From a checkpoint of a small spectrogram enhancement model: widths [64, 128, 192], 39062 training examples.
Rows from block 8, named by matrix and row number. Each number is 128 + 32 x the weight over its row's rms, rounded and kept within 0 to 255. All counts start at 0. After the name is the row's rms in percent of the matrix's.
# conv: 3x3 conv (model.decb.0.0.conv.weight, 128x256x3x3, standardized in use), inputs 18-35, a 3x3 kernel for each
conv.52 093 [142 145 127 142 144 127 144 144 129 139 122  82 107  89  74 124 106 103 198 185 154 154 142 121 122 113 101 132 139 126 129 141 134 125 138 134 171 177 151 173 180 158 182 190 167 146 127 106 154 135 113 158 139 119  88 150 202  86 150 194  72 137 180 141 147 127 141 146 124 144 146 128 141 150 125 141 150 126 141 149 128 102 165 167  96 148 144  86 146 149 139 143 116 144 149 123 148 156 137 131 145 137 130 143 133 130 142 133 142 131 112 142 132 118 146 136 125 134 147 131 133 145 128 135 145 131 140 146 122 138 144 123 139 145 128  83  85 147 105  95 153  86  69 130 141 140 129 142 137 125 144 137 126 136 137 125 131 131 122 134 132 125]
conv.53 102 [135 158 138 131 153 130 119 148 124 167 210 184 116 159 121  97 156  98 195 202 196 171 171 159 174 170 149 143 158 136 131 145 114 108 132 101 154 163 172 141 155 169 141 164 183 134 155 128 132 150 124 131 151 123 130 101 131 141 119 141 117 100 126 134 162 141 134 160 136 121 156 133 137 163 142 137 160 135 119 152 126 127 113  89 140 111  74 100  91  74 105 128 122 110 125 111 110 124 112 133 152 134 136 151 131 119 145 128 132 156 131 127 149 122 119 149 117 126 154 139 123 150 129 113 149 123 134 162 138 131 157 131 118 157 128  69  65  74 109 123 125 128 152 171 128 147 127 132 147 124 123 142 120 128 148 122 131 147 120 119 147 121]
conv.54 110 [111 123 113 166 183 169 133 153 137 109 111  74 125 126  95  94 102  62 111 122 124  92 100  98  84  91  87 102 112 103 136 156 142 101 123 104 155 161 164 132 134 138 131 131 138 104 113  95 163 178 157 136 156 143 120 115 135 128 135 155  84  95  87 108 120 105 165 184 164 138 156 138 106 121 110 153 175 158 125 145 130  99 112 127 126 147 157 111 130 130 118 140 137 141 172 166 139 172 175 113 125 119 166 187 177 133 153 139 104 114  96 157 175 151 127 151 132 109 119 105 158 176 154 127 146 122 108 120 103 159 178 156 128 148 126  97  95  88 121 139 127 129 158 139 111 120 109 170 187 173 137 156 141 107 120 109 166 186 173 127 150 135]
conv.55 104 [138 160 123 130 159 123 125 162 126 166 128 138 159 154 123 151 166 113  96  81  82 108 104 102 116 118 112 147 152 102 139 154 103 139 162 104 157 118 125 169 148 161 152 139 156 127 152 134 123 156 130 114 159 132 113 178 103 125 149 104 141 144 119 137 159 117 130 162 128 125 165 134 140 155 107 131 159 122 128 163 131 164 203  79 121 158  94 140 169 131 139 151 111 128 151 124 122 154 132 135 168 116 120 159 119 121 164 130 133 153 130 127 158 123 122 164 126 142 167 112 136 167 120 129 168 125 140 156 110 136 163 123 132 167 127 113 223 133 112 209 119 124 212 137 135 167 136 124 160 131 115 161 137 128 163 124 124 165 129 125 170 142]
conv.56 092 [126 127 126 135 137 137 134 138 140  79  56  61  97  77  87 107 100 119  77  60  55  99  83  78 121 106 101 128 128 122 137 140 136 137 143 140 122 110 113 129 119 123 129 124 131 120 122 128 134 136 143 135 139 146  77  84  63  96  96  68 114 110  73 127 128 126 136 138 138 135 139 140 127 127 124 135 137 136 133 137 137 180 204 171 155 187 148 135 167 122 120 119 118 125 126 125 125 126 124 126 127 122 133 137 132 132 137 134 124 125 125 135 137 140 136 140 144 128 130 126 138 142 140 138 144 142 127 127 124 136 139 138 135 139 140 113 146 125 140 170 156 157 181 171 124 128 128 134 138 139 134 140 142 123 126 125 134 138 138 134 141 142]
conv.57 096 [130 135 134 131 133 133 129 131 132 158 185 120 136 162 110 115 160 119  79 102 110  86 103 110  86 105 114 131 138 126 134 139 128 124 130 119 131 158 143 143 161 155 162 173 174 132 130 116 136 135 122 138 141 131 109  56 136 131  86 133  83  32  70 126 131 129 130 132 130 129 131 131 126 133 131 130 134 133 126 131 135  78 108 176  75  95 140  95  97 130  84  91  98  94 102 112  95 106 121 130 134 144 132 132 141 125 123 134 127 129 116 132 135 122 135 143 132 123 124 125 131 129 128 133 133 133 128 135 131 134 137 132 132 138 134 105  56  92 138 102 115 135 118 123 132 128 128 132 127 126 130 125 126 125 130 132 134 135 134 131 134 133]
conv.58 099 [118 115 114 135 132 131 143 132 130 107  71  95  89  56  77  98  66  89 105  87  76 119  99  85 129 108  90 115 104 105 143 130 131 148 140 145 176 159 137 157 147 132 148 135 120 115 104 113 139 125 133 139 123 129 177 182 139 178 162 130 182 174 143 122 117 111 138 133 129 144 131 124 114 107 101 130 127 123 143 129 124 194 197 138 180 177 127 224 217 153 151 131 106 162 143 111 176 160 121 127 132 117 142 147 137 153 150 140 112  99 106 136 119 126 138 121 127 119 114 104 138 131 121 145 133 123 119 110 107 138 130 131 141 127 126 123 133 114 162 158 132 158 174 160 121 120 118 136 134 131 147 140 134 125 124 120 142 141 138 145 137 134]
conv.59 098 [117 128 121 121 132 125 118 127 121 122 133  96 152 158 131 148 155 140 137 138 139 138 134 135 118 111 112 133 133 113 115 117 106 105 111 106 181 179 170 195 195 187 177 182 181 112 124 116 129 139 131 123 128 122 194 163 173 113 100 116  94  96 115 112 125 118 122 135 126 122 131 124 113 129 123 118 133 126 114 126 120 115  98 128  32  34  54  71  74  90 105 122 131 105 117 120 106 113 110 116 125 122 114 124 121 118 128 124 118 128 114 132 138 127 124 128 119 117 128 123 128 139 133 115 124 116 115 127 115 126 136 124 119 127 118 166 148 150 155 150 151 109 108 109 114 125 124 120 132 131 122 131 129 111 121 116 124 136 129 128 135 129]
conv.60 099 [126 149 133 129 152 133 117 143 119 102 143 130 124 117  94 158  98  45 124 125 101 112 106  78 120 111  76 135 152 126 134 133 109 112  96  82 112 129 141 123 136 148 145 158 164 124 146 132 123 150 135 104 136 116 154 145 156 157 151 166 124 130 182 125 148 131 129 153 130 117 149 117 124 149 127 128 151 123 116 144 112 104  96 103 117 113  88 133 138 108 106 133 134  98 131 134  92 136 140 126 148 132 129 155 135 111 147 125 125 149 132 131 149 131 118 134 106 130 149 131 133 154 135 115 141 114 123 149 127 132 150 125 122 139 105 147 130  90 161 167  96 133 151  69 131 150 140 127 155 143 106 145 129 124 146 132 129 156 133 117 151 117]
conv.61 102 [131 130 131 146 147 146 138 138 138  80  78  80 109 103 102 131 127 135 111 109 114 124 114 110 115 103  97 144 131 125 151 151 155 130 137 149 197 187 180 176 168 161 139 134 131 143 141 143 159 156 155 144 142 141  99  85  58 124 126 112 169 175 163 135 134 134 151 152 148 144 143 140 132 129 129 150 151 149 140 141 138 137 122 105  79  98  93  75  95  82 145 145 147 163 168 167 143 159 163 127 125 119 141 144 139 140 142 137 142 138 138 155 152 153 141 138 143 138 130 125 151 149 146 135 135 136 137 132 131 153 151 150 144 140 140 177 139  94 151 126 112 123  96  81 129 128 125 145 144 139 138 138 133 133 130 125 148 146 143 145 142 139]
conv.62 093 [123 123 123 125 126 125 122 122 122 119 121  98 121 117  93 115 104  84  53  58  48  61  63  51  73  74  62 121 120 120 122 122 122 119 119 120 127 138 138 108 124 131  91 108 119 122 121 120 125 124 122 120 119 118 100 106 116 104 109 116  97 103 109 123 124 123 126 127 124 122 122 121 121 122 121 124 126 124 121 123 122 119 131 135 123 141 149 138 152 156 134 135 132 137 139 136 136 139 138 121 123 123 124 126 125 120 122 121 123 122 121 125 124 123 122 121 120 123 124 122 125 126 124 122 122 121 123 124 122 125 126 125 121 122 121 116 113 111 118 119 117 118 124 124 121 122 122 125 125 124 121 121 120 122 123 122 125 125 124 120 121 120]
conv.63 088 [121 131 124 124 131 124 120 125 120 136 173 134 117 157 124 112 149 114 146 142 136 143 134 130 154 144 142 119 128 115 123 131 117 125 131 115 209 228 226 188 205 211 190 214 228 123 130 121 122 130 126 115 124 124  82  89 143 114 104 131 132 107 113 119 134 126 122 133 127 118 127 122 116 131 122 119 130 122 116 124 118  83 149 193  80 134 172  70 114 145 107 123 125 106 118 118 101 109 110 116 130 126 122 131 126 120 126 122 123 129 117 124 131 120 119 127 118 116 127 119 121 129 120 118 125 118 121 136 125 125 136 126 122 132 123  58  57  80  86  89 107 108 121 130 116 124 119 120 126 122 117 121 120 114 130 124 119 131 126 119 128 124]
conv.64 099 [134 140 129 141 147 136 123 130 121 169 142 117 157 140 123 129 109 104 107 101  95 109 106 102 114 109 106 121 119 115 129 128 123 117 115 119 159 149 150 151 143 152 172 169 181 125 129 135 132 139 142 120 130 135  95 158 164  94 146 154  67 126 140 137 143 128 143 149 136 126 133 122 134 138 120 146 147 131 125 128 113 106 127  88 152 149 116 134 133  99 112 127 119 131 138 127  89  91  80 136 151 136 147 157 143 125 136 123 130 133 131 134 139 136 116 120 121 131 140 121 136 143 126 117 121 108 134 137 118 139 143 129 125 129 120 104 135 115 122 132 107 140 147 125 131 142 138 140 149 142 119 130 122 138 149 140 143 152 142 125 133 124]
conv.65 082 [120 120 117 119 119 117 116 116 114 123 126 140 133 133 144 140 138 146  76  72  78  77  74  80  81  77  83 120 122 121 120 122 121 118 120 119 129 123 124 140 134 135 139 133 134 121 121 118 121 122 119 119 120 117 130 135 124 126 133 121 124 132 122 120 120 117 119 119 116 115 115 113 121 121 118 120 120 117 116 116 113 119 122 119 112 115 111 105 107 103 114 115 112 115 117 114 113 114 112 120 121 118 118 119 116 114 114 111 119 119 117 119 119 118 117 117 116 120 121 118 120 121 118 118 118 116 119 118 116 118 118 115 114 115 113 135 136 135 133 134 133 129 130 131 121 122 119 121 121 118 117 118 114 119 119 116 118 117 114 114 114 111]
conv.66 098 [137 139 124 126 131 124 120 126 120  86 112  92  67  98  86 121 148 133  97  94  99 114 107 107 131 123 119 132 141 114 143 148 124 143 143 116 175 196 172 138 151 130 123 135 123 147 153 112 136 149 130 121 141 133  84  65 110 130 104 121 143 118 112 141 148 131 128 137 132 119 129 127 141 140 124 142 144 140 136 136 134  89 124 169 102 120 151  88  95 109 159 148 113 155 142 129 145 132 131 138 144 147 141 144 147 123 126 122 140 143 107 136 146 122 135 148 131 140 138 127 133 133 125 135 137 127 146 148 124 136 140 124 130 133 119 125  96 101 153 141 123 139 151 116 140 143 125 133 139 132 117 131 128 139 149 141 135 146 140 123 137 128]
conv.67 093 [144 142 138 143 142 137 138 138 135 160 144 118 151 137 107 163 158 128 116 128 133 105 118 125 103 118 126 144 140 137 146 142 139 143 141 136 177 179 169 178 185 180 171 185 187 143 142 136 143 143 140 138 139 137 130 103  84 109  79  61 106  74  57 140 140 136 139 139 136 134 135 134 136 136 134 138 138 136 134 134 135  83  75  87  76  66  84  78  66  91 125 121 120 131 129 130 131 127 130 143 141 136 142 139 135 137 135 133 141 141 136 142 144 139 139 141 137 139 137 134 142 141 138 139 138 136 141 140 135 141 141 137 137 137 135 115 124 131 132 146 156 139 150 155 143 141 138 142 140 136 137 136 134 144 143 137 141 142 137 135 137 136]
conv.68 101 [131 140 134 137 149 144 122 136 132 186 145 105 199 162 123 169 137  89 127 135 134  92 109 114  82 100 105 155 153 149 150 147 137 113 114 102 127 115  99 173 144 125 213 178 158 122 132 132 116 134 136 112 130 131 152 147 155 137 154 172  98 124 147 135 144 132 137 149 141 123 136 131 146 154 144 143 153 143 119 132 126 131 129 122 213 186 155 146 121 105  96 115 125 127 135 140 115 109 113 154 160 152 157 166 160 120 136 136 127 133 129 124 136 133 120 131 126 120 137 136 125 144 142 122 132 128 138 142 128 132 142 132 118 131 124 128 148 174  89 119 135  94 121 136 130 141 139 139 153 154 120 135 135 140 148 139 143 159 154 116 138 138]
conv.69 101 [118 110 113 144 144 145 145 145 146  94  14  49 130  84 117 134  92 128 114  91  95 127 114 123 130 119 131 117 110 135 146 145 161 134 135 156 154 135 140 130 133 148 134 149 165 116 112 137 145 149 155 150 155 155  80 192 150 115 173 152 112 149 147 125 109 108 144 139 140 147 144 145 134 115 113 150 145 147 148 145 147 164 174  86 130 119  89 104  86  76 136 111 101 122 110 110 116 110 106 117 122 110 142 145 140 143 144 141 114 105 129 143 143 152 148 146 153 120 115 110 140 140 144 142 142 146 125 105 106 144 138 143 146 142 148  86 165 118 102 117  94 139 109  89 109 115 117 137 145 144 143 148 145 112 108 104 140 137 137 150 145 145]
conv.70 101 [139 130 116 160 145 124 156 141 125  99 138 115 167 146 126 203 135 136  95 105 104 109 117 113 128 132 127 127 130 123 165 140 138 153 107 123 128 141 160 122 131 136 132 136 130 134 147 110 150 159 122 144 150 120 123  88  96 112 102 124  93 115 159 135 121 116 154 141 125 156 146 128 128 116 119 154 137 127 157 142 127  97  35 110 143  89 121 148 131 145  95  91 109 122 112 117 151 138 134 139 115 116 157 135 121 152 144 132 129 137 109 160 153 126 160 139 122 132 110 114 153 134 136 153 134 134 134 121 117 159 140 130 162 136 128 151  96  99 176 141 144 184 159 151 135 129 109 151 151 121 138 149 125 139 120 107 165 148 120 164 154 130]
conv.71 104 [126 165 152 126 164 144 120 157 131 126 130 128  88  80  77  65  46  44 249 236 213 197 183 157 198 181 151 138 169 167 131 157 157 106 121 140 101 112 138 112 126 151 122 136 157 116 165 146 137 173 154 152 176 155 123 130 135  98 106 114  32  59  80 114 165 151 123 168 147 125 168 138 124 168 153 124 164 142 114 156 122 153 168 139 172 175 141 153 170 138  74 124 138  87 137 141 102 143 130 126 164 150 127 162 138 111 153 121 117 162 150 119 158 141 122 153 133 112 161 146 109 154 132 114 157 132 121 163 147 122 161 142 121 160 136 103 124  93 120 132  98 143 162 152 120 164 148 123 162 134 119 160 124 123 162 144 122 158 129 113 153 116]
conv.72 108 [148 153 152 151 153 147 146 145 138  97 116 156  64  90 152  58  84 159 131 139 151 125 129 140 125 125 136 127 154 163 123 160 172 109 150 165 152 149 167 147 143 160 119 123 145 149 157 151 153 157 142 151 153 136  68  93  78  86 126 111 128 167 151 146 147 147 147 143 135 146 140 129 150 151 151 153 151 145 143 138 130 122 103  95  95  93 100 100 106 121 127 125 114 149 148 130 143 146 127 143 146 140 138 141 128 138 137 124 138 151 155 145 155 155 142 147 146 142 151 152 152 155 148 147 146 137 137 145 153 141 145 149 141 141 143 166 169 159 176 168 166 146 119 108 150 155 145 150 151 128 148 146 123 134 137 140 137 133 128 148 142 134]
conv.73 101 [111 126 121 110 120 116 120 136 129 163 155 162 123 103  95 121  92  60 113 128 124 116 127 121 117 123 112 103 113 108 122 129 126 141 143 137 148 159 149 150 145 123 170 172 146 106 139 115 101 129 120 116 144 143 139 146 141 134 141 122 124 122  94 111 140 140 108 125 125 114 138 130 107 122 122 112 118 115 122 138 128  80 106 156 128 149 179  89 117 140 105 154 141 121 150 130 111 135 111 107 119 124 111 120 123 114 136 128 114 135 116 106 121 110 125 137 129 110 132 133 113 125 123 126 143 138 107 132 135 108 118 119 128 139 129 132 115 107 132 140 144 146 167 182 116 138 130 112 134 130 108 139 137 105 116 122 104 112 115 107 129 124]
conv.74 103 [114 150 137 110 147 132  94 122 116 101 141 134 101 137 107 105 139  79 140 129 123 150 140 134 180 172 165 124 172 163 144 174 158 137 161 125 104 116 138 101 109 128 102 108 121 111 154 144 108 150 145  95 123 128 140 114  95 136 105  94  90  58  60 112 149 134 104 143 130  90 121 118 112 150 137 110 149 138  94 128 125 133 121 126 159 166 179 160 182 202 109 130 148 104 129 157  91 122 163 120 146 128 117 146 134  92 116 118 107 158 147 108 157 143 102 146 128 119 155 140 112 151 134  99 137 124 108 152 137 109 151 132  98 135 116 135 180 177 148 205 199 184 230 232 120 151 137 113 149 142  91 117 127 106 143 129 103 143 133  88 121 120]
conv.75 102 [113 121 117 134 142 144 129 137 136 204 191 173 177 158 150 158 145 133 124 124 125 140 144 147 147 156 158 132 125 106 144 142 129 149 148 136 140 138 143 136 121 116 123 102  89 122 124 127 137 141 149 131 135 143 107 116 118 170 186 178 194 197 174 112 126 119 133 145 143 123 133 133 110 124 120 125 142 144 120 138 141  50  78  79 107 146 134 151 182 173 117 136 136 130 153 156 156 171 170  95 106 108 119 140 143 126 142 140 128 132 125 143 148 147 140 145 142 119 132 126 139 149 143 128 138 130 117 129 119 136 146 141 128 136 133 109 155 163 146 189 176 169 194 180 105 113 117 129 143 150 122 135 142  91 105 107 127 149 155 132 148 149]
conv.76 098 [147 152 146 149 152 146 151 153 148 153 163 162 137 143 140 139 144 148 112 111 115 104 103 106 103 101 103 137 149 142 138 146 137 144 149 140 141 112  96 169 152 144 175 167 165 134 140 135 145 149 142 150 154 147 128 142 116 115 132 113 135 158 152 145 148 143 148 151 147 151 153 149 145 149 143 148 151 146 150 152 147 155 141 107 154 140 110 164 149 121 129 123 109 137 132 113 136 130 113 153 154 145 154 154 146 155 155 148 137 144 139 141 147 141 144 150 145 141 147 144 142 146 144 144 147 145 140 144 139 144 147 143 147 151 148 117 141 150  94 114 128 104 120 137 148 152 147 149 152 147 152 155 149 151 152 143 152 153 144 153 153 145]
conv.77 101 [132 138 130 138 143 136 124 129 123 111  75 114 124 100 134  88  71 108  83  82  91 127 127 134 134 135 142 125 134 129 133 149 147 120 138 139 126 108 115 125 105 109 123 104 107 128 140 136 131 145 143 116 128 127 125 160 128 107 140  95 150 189 135 134 134 127 136 137 131 121 121 115 141 139 129 151 149 140 134 130 122 145 151 111 158 156 120 164 150 113  93  88  84 129 123 112 173 166 146 142 149 132 137 144 128 114 120 104 131 138 138 138 148 149 124 133 134 130 136 125 139 143 132 128 131 122 133 134 130 140 142 139 124 125 123 124 165 124 136 181 148 131 175 157 132 144 132 132 142 132 115 124 114 143 150 142 138 144 137 113 117 109]
conv.78 104 [115 119 133 144 147 160 126 130 146 148  97 146 196 165 218 129 124 163  97  94 112 101 110 136  98 110 137 126 132 157 131 141 163  99 115 134 133 105 110 159 131 137 162 142 152 115 116 145 140 138 159 135 128 147 114 176 120 103 179 142  68 146 119 116 116 127 145 144 155 137 135 150 124 121 131 147 140 150 133 126 140  92 113  56 119 120  76 149 159 140 102  97 102 120 113 111 148 134 130 113 125 120 136 146 147 116 127 138 117 118 148 136 137 161 117 116 138 120 130 135 134 141 146 124 125 129 117 117 135 139 140 158 124 128 148 112 185 162  72 130  99  44  80  62 109 117 124 142 146 152 131 130 139 107 111 120 144 148 161 125 130 151]
conv.79 098 [136 151 124 140 154 128 138 157 129 108 111 110 126 137 134 143 168 161 156 157 149 138 139 134 140 146 143 129 155 154 125 146 139 134 151 136 151 156 148 152 158 150 150 157 148 161 159 134 154 154 127 140 144 111  96 104 122 143 146 173 209 213 241 128 149 120 132 156 129 128 158 132 127 148 122 128 154 126 126 155 125  81 125 146  72 121 156  78 134 179 148 178 186 121 164 178 123 170 182 124 146 121 128 154 134 131 158 144 145 155 138 145 153 131 139 152 121 132 158 143 123 151 136 112 143 131 127 146 120 132 151 123 129 152 119 106 148 181 116 140 167 101 110 135 137 149 129 131 149 132 123 146 132 145 155 123 137 153 127 129 151 128]
conv.80 101 [132 133 111 161 168 145 123 128 110 149 170 179 103 116 121  59  49  53 130 128 148 128 122 137 129 120 130 152 143 101 167 168 133 114 114 100 151 133 123 156 142 133 133 128 119 111 115 103 153 165 147 134 142 126 143 125  77 148 132  96 153 140 132 124 124 103 155 164 140 127 135 112 134 128 101 158 164 135 115 122 100 165 155  97 152 164 124 141 171 153 111  99  72 148 143 103 131 134  99 137 136 101 158 168 133 127 135 110 127 125 107 159 163 141 130 128 115 131 128  96 161 166 133 125 132 109 132 124 101 164 167 145 131 134 114 130 125  81 149 149 126 148 150 142 130 138 116 153 168 144 124 134 115 131 134 109 160 170 148 129 138 119]
conv.81 092 [136 149 144 140 152 146 122 131 129 142 150 112 130 140 101 104 117  87 140 134 129 143 135 128 156 148 142 129 134 130 142 147 143 130 131 126 162 169 174 165 172 184 179 187 206 132 141 138 138 149 146 119 129 130  66  73 112  80  76 109 106  92 116 132 149 142 136 153 146 118 132 129 126 144 138 132 149 144 116 130 128 111 147 163  92 129 149  77 101 111 115 134 142 112 130 138  94 106 112 133 149 147 136 151 149 119 129 127 127 137 130 138 148 139 122 130 124 124 140 134 134 148 143 118 130 128 126 142 134 134 149 141 118 131 125  46  54  75  72  83 108  94 106 127 136 148 146 139 151 149 120 130 130 125 142 138 130 146 138 115 125 120]
conv.82 100 [142 147 141 145 149 142 145 147 142 123 130 164 130 138 159 116 123 134 126 122 128 132 128 131 129 123 125 110 123 135 128 148 160 125 136 151 121 110 116 123 116 121 150 146 150 121 136 144 126 138 142 133 139 140 154 177 139 152 169 151 125 135 135 151 146 137 145 146 135 143 143 133 145 138 128 148 148 140 144 144 136 186 162 100 170 179 152 148 166 160 168 161 140 135 128 107  94  93  86 160 163 143 157 162 151 151 155 149 120 130 136 130 137 137 132 134 133 149 143 123 154 151 131 149 139 122 135 132 132 138 140 137 141 140 137 152 157  98 168 167 117 164 155 124 152 159 142 154 157 142 148 151 140 143 149 137 144 150 138 146 149 144]
conv.83 094 [135 139 142 139 143 145 138 142 145 141 188 209 122 165 188 107 149 171 126 137 148 127 135 143 132 139 145 129 138 141 131 143 144 132 146 147 106 127 165 100 119 154 103 122 155 131 143 144 133 144 146 130 141 144 135  88  68 147 107  81 157 122  94 135 138 144 138 141 147 136 140 147 135 138 145 139 141 147 137 140 146 136 101 131 145 123 145 149 134 152 148 146 153 152 150 155 152 150 155 138 137 141 143 143 145 145 143 146 132 143 145 135 146 149 133 145 149 140 141 143 143 145 147 140 143 147 131 137 144 135 141 146 134 142 147 177 138  94 177 149 114 172 152 131 144 145 145 145 147 148 142 143 145 132 139 145 137 143 148 137 143 149]
conv.84 098 [126 141 120 129 145 129 119 138 122  83 137 109  98 148 144 121 164 162 110 122 126 102 112 121  98 108 120 150 163 131 140 152 123 123 133 108 150 167 157 155 179 173 150 175 173 129 132 105 141 144 115 138 144 109 123 127 146 118 124 143 102  99 122 117 137 115 126 146 129 120 145 128 132 151 123 132 151 130 122 145 129 134 155 163  94 113 123  68  86 108 132 147 136 109 130 126 106 126 131 129 144 125 126 141 127 114 131 121 126 141 115 131 144 122 128 141 115 121 144 124 124 146 131 121 142 130 118 139 111 126 147 124 122 144 125 126 136 175 106 114 146  94  89 117 127 136 121 131 141 128 125 136 122 117 130 111 123 138 123 117 133 118]
conv.85 085 [126 129 125 130 132 128 129 131 127  86  65  38 102  80  50 124 103  71 101  98  88 113 112 102 123 124 116 126 124 121 131 130 126 133 132 127 175 184 170 176 183 169 176 181 165 131 131 127 136 137 132 133 135 131 117 131 147 127 141 156 135 148 163 126 130 126 131 134 130 129 133 128 125 129 124 131 135 130 129 133 128  84 105 113  81  99 106  81  96 101 121 125 120 125 130 126 126 131 129 126 130 127 130 135 131 129 133 130 126 126 122 132 131 127 131 131 126 126 130 126 130 133 129 127 130 126 125 127 122 130 132 126 129 131 125 133 140 143 141 147 150 143 148 151 127 130 127 131 134 130 128 131 128 126 129 123 132 135 130 130 134 129]
conv.86 112 [100 101  93 137 148 140 148 159 157 160 188 150 124 147 116 187 200 183 141 147 151 133 135 139 123 124 131 102 105  99 114 139 141 131 151 155 151 147 153 133 128 128 135 134 132  90  93  80 156 161 141 152 160 144 103  98 124 102 114 139 138 143 171 101  98  92 145 151 143 150 159 157  97  98  98 141 155 158 137 155 161 209 150 164 134 108 135  89 102 150 113  97 103 178 174 180  99 122 147 113  99  99 126 135 141 142 153 163  85  95  85 145 158 144 155 164 154  92  90  94 157 155 155 148 146 142  86  91  87 138 153 151 151 164 162 104  79 119 153 139 185 131 106 123 117 106  96 143 142 127 147 152 146 107 104  95 128 141 136 152 162 161]
conv.87 105 [145 149 142 141 144 137 139 145 138 114 115  72 121 157 106 101 180 152 130 128 122 128 127 121 118 122 118 128 142 113 143 158 131 149 169 148 137 121 134 136 124 148 122 110 143 139 138 142 137 137 143 136 132 135 139 147 118 131 116  63 152 149  91 143 145 138 141 139 135 137 135 132 141 144 134 144 144 141 142 143 139 104 105  76 157 135 115 196 166 151 124 104  72 126 106  80 148 130 107 148 153 149 151 146 142 152 146 140 133 135 124 131 144 136 125 151 146 133 138 121 129 134 120 137 147 135 138 143 130 139 147 139 131 148 143 144 146 139 138 145 151 113 124 144 143 147 145 142 135 132 148 134 128 144 147 145 146 145 144 141 142 145]
conv.88 103 [124 140 130 147 163 154 138 153 144 143 137 134 123 119 134 105  98 129 132 129 110 140 136 121 143 140 127 108 115 123 128 144 155 119 135 149 136 146 157 116 125 145 118 124 146 121 128 125 148 163 160 134 149 148  64 111 143  62 117 141  54 122 144 123 142 128 147 165 151 138 153 141 118 137 123 145 164 150 138 152 140  39 100 119  64 123 130  92 142 139  82 101 105 117 147 152 115 145 149 120 147 139 144 167 156 140 161 148 119 125 121 148 160 159 131 145 147 116 134 125 147 167 159 135 153 144 121 139 125 146 165 154 135 149 141  75  98 131 129 160 171 105 137 120 121 138 135 144 163 155 136 154 147 120 139 133 146 164 156 139 155 146]
conv.89 100 [132 142 120 138 146 125 126 133 113 100 133 138  87 109 124  86  87  93 134 139 137 131 137 137 129 135 137 128 137 114 128 132 114 125 123 105 128 117 121 147 130 129 160 144 142 131 136 113 141 142 119 134 136 112 124 147 132  63 104  97  52  87  80 127 141 122 138 149 130 127 138 122 126 142 122 134 147 128 122 135 117 165 160 131 165 168 142 137 152 138 145 159 131 161 166 137 152 160 138 128 138 117 127 141 123 115 130 117 127 138 114 138 142 119 133 133 109 124 138 114 143 149 124 140 141 116 124 139 121 133 144 127 125 133 116 148 144 107 155 150 108 184 171 125 129 138 114 136 144 122 126 134 114 125 133 111 126 135 115 113 123 106]
conv.90 096 [154 147 147 137 128 131 134 129 133 145 147 166 176 168 190 161 160 192 112 115 122 117 123 131 113 123 131 136 121 123 143 127 133 139 130 141 134 115 124 178 155 155 217 189 178 151 152 152 116 116 125 121 118 122 128 127  99 126 125  93 137 151 137 157 147 148 134 121 125 133 124 129 149 137 142 136 123 134 135 131 142 147 113  91 179 139 109 168 143 126 112 111 124 106 104 123 139 136 162 159 146 139 135 121 116 126 121 123 145 145 147 123 124 134 136 138 144 151 141 142 132 123 129 146 138 142 150 138 140 131 119 126 136 130 137 159 148 111 128 145 122 148 171 158 159 156 151 132 129 127 124 125 127 148 140 138 121 115 114 126 127 130]
conv.91 093 [119 137 138 127 145 145 128 142 143  97  99  91 109 104  84 138 130 106 112 113 118 108 109 115 102 105 111 128 150 149 131 152 150 131 146 144 157 155 156 143 147 148 152 160 162 125 146 152 136 154 159 129 144 151 147 140 124 142 129 115 145 128 115 120 136 136 127 143 143 127 141 141 121 138 138 128 146 144 131 142 140 159 155 148 100 114 122  98 121 132 152 159 153 127 140 142 107 116 118 113 129 129 117 134 134 124 138 138 121 142 144 134 152 153 129 143 146 125 141 133 139 153 148 130 143 140 120 136 137 129 145 144 127 140 139 120 128 111 158 162 140 144 144 121 116 132 134 125 143 145 128 143 146 111 128 131 118 135 138 123 140 143]
conv.92 100 [126 144 134 128 144 137 113 127 121 157 149 145 161 150 155 122  98  98 126 128 128 117 122 124 118 122 124 145 146 129 139 140 126 119 121 112 173 156 139 170 149 135 165 146 134 116 130 124 115 134 132 110 130 130  94 154 171 104 162 169  69 116 108 118 139 129 121 140 134 115 130 124 125 144 130 124 139 129 118 131 124 119 154 132 136 149 115 105 114  78 106 118 109 109 116 107 120 126 121 121 147 134 124 148 138 112 133 125 122 133 127 125 136 132 117 126 124 117 140 127 123 141 132 121 134 125 122 140 129 122 138 130 114 127 121  92 122 104  87 118  83 122 154 121 115 133 127 119 141 138 111 130 126 113 132 123 120 142 135 113 132 124]
conv.93 107 [142 146 152 134 137 148 136 139 145  76  90 126 123 114 102 138  92  55 125 133 141 125 130 137 122 121 122 116 128 139 113 104 104 122 106 113 162 134 117 157 142 135 154 149 147 147 147 163 129 125 151 122 132 154  87 137 135  77  97 110 101  97 107 148 146 149 134 134 143 137 141 139 143 142 144 121 125 130 128 135 135 131 127  53 111 121  64 125 153  99 143 141 142 130 124 130 155 150 145 130 142 142 111 126 137 131 146 148 141 143 155 133 123 131 136 127 133 145 145 142 135 129 126 140 139 133 145 143 141 135 131 123 138 133 126 124 145 132  97  92  60 111 131 125 141 143 150 117 125 145 123 140 152 145 148 147 124 132 136 134 142 139]
conv.94 098 [145 144 132 141 139 131 128 126 121 153 148 174 128 124 152  76  79 110 102 104 107 102 104 109 109 109 115 134 143 154 131 142 158 112 124 146 110  99 105 138 123 120 176 163 159 136 137 133 145 142 135 145 139 131 165 164 139 113 131 126  73 100 108 140 138 127 138 136 127 131 128 123 142 141 131 142 143 136 133 134 131 151 134 130 135 130 136 115 113 126 123 132 138 119 128 131 117 126 129 149 144 125 141 139 126 124 124 118 131 135 137 133 134 136 130 130 132 126 130 128 131 134 133 132 133 135 135 135 132 137 137 136 132 132 134  88  79  81  83  78  90 111 101 114 143 141 127 138 137 125 127 125 116 150 143 128 140 132 122 123 118 112]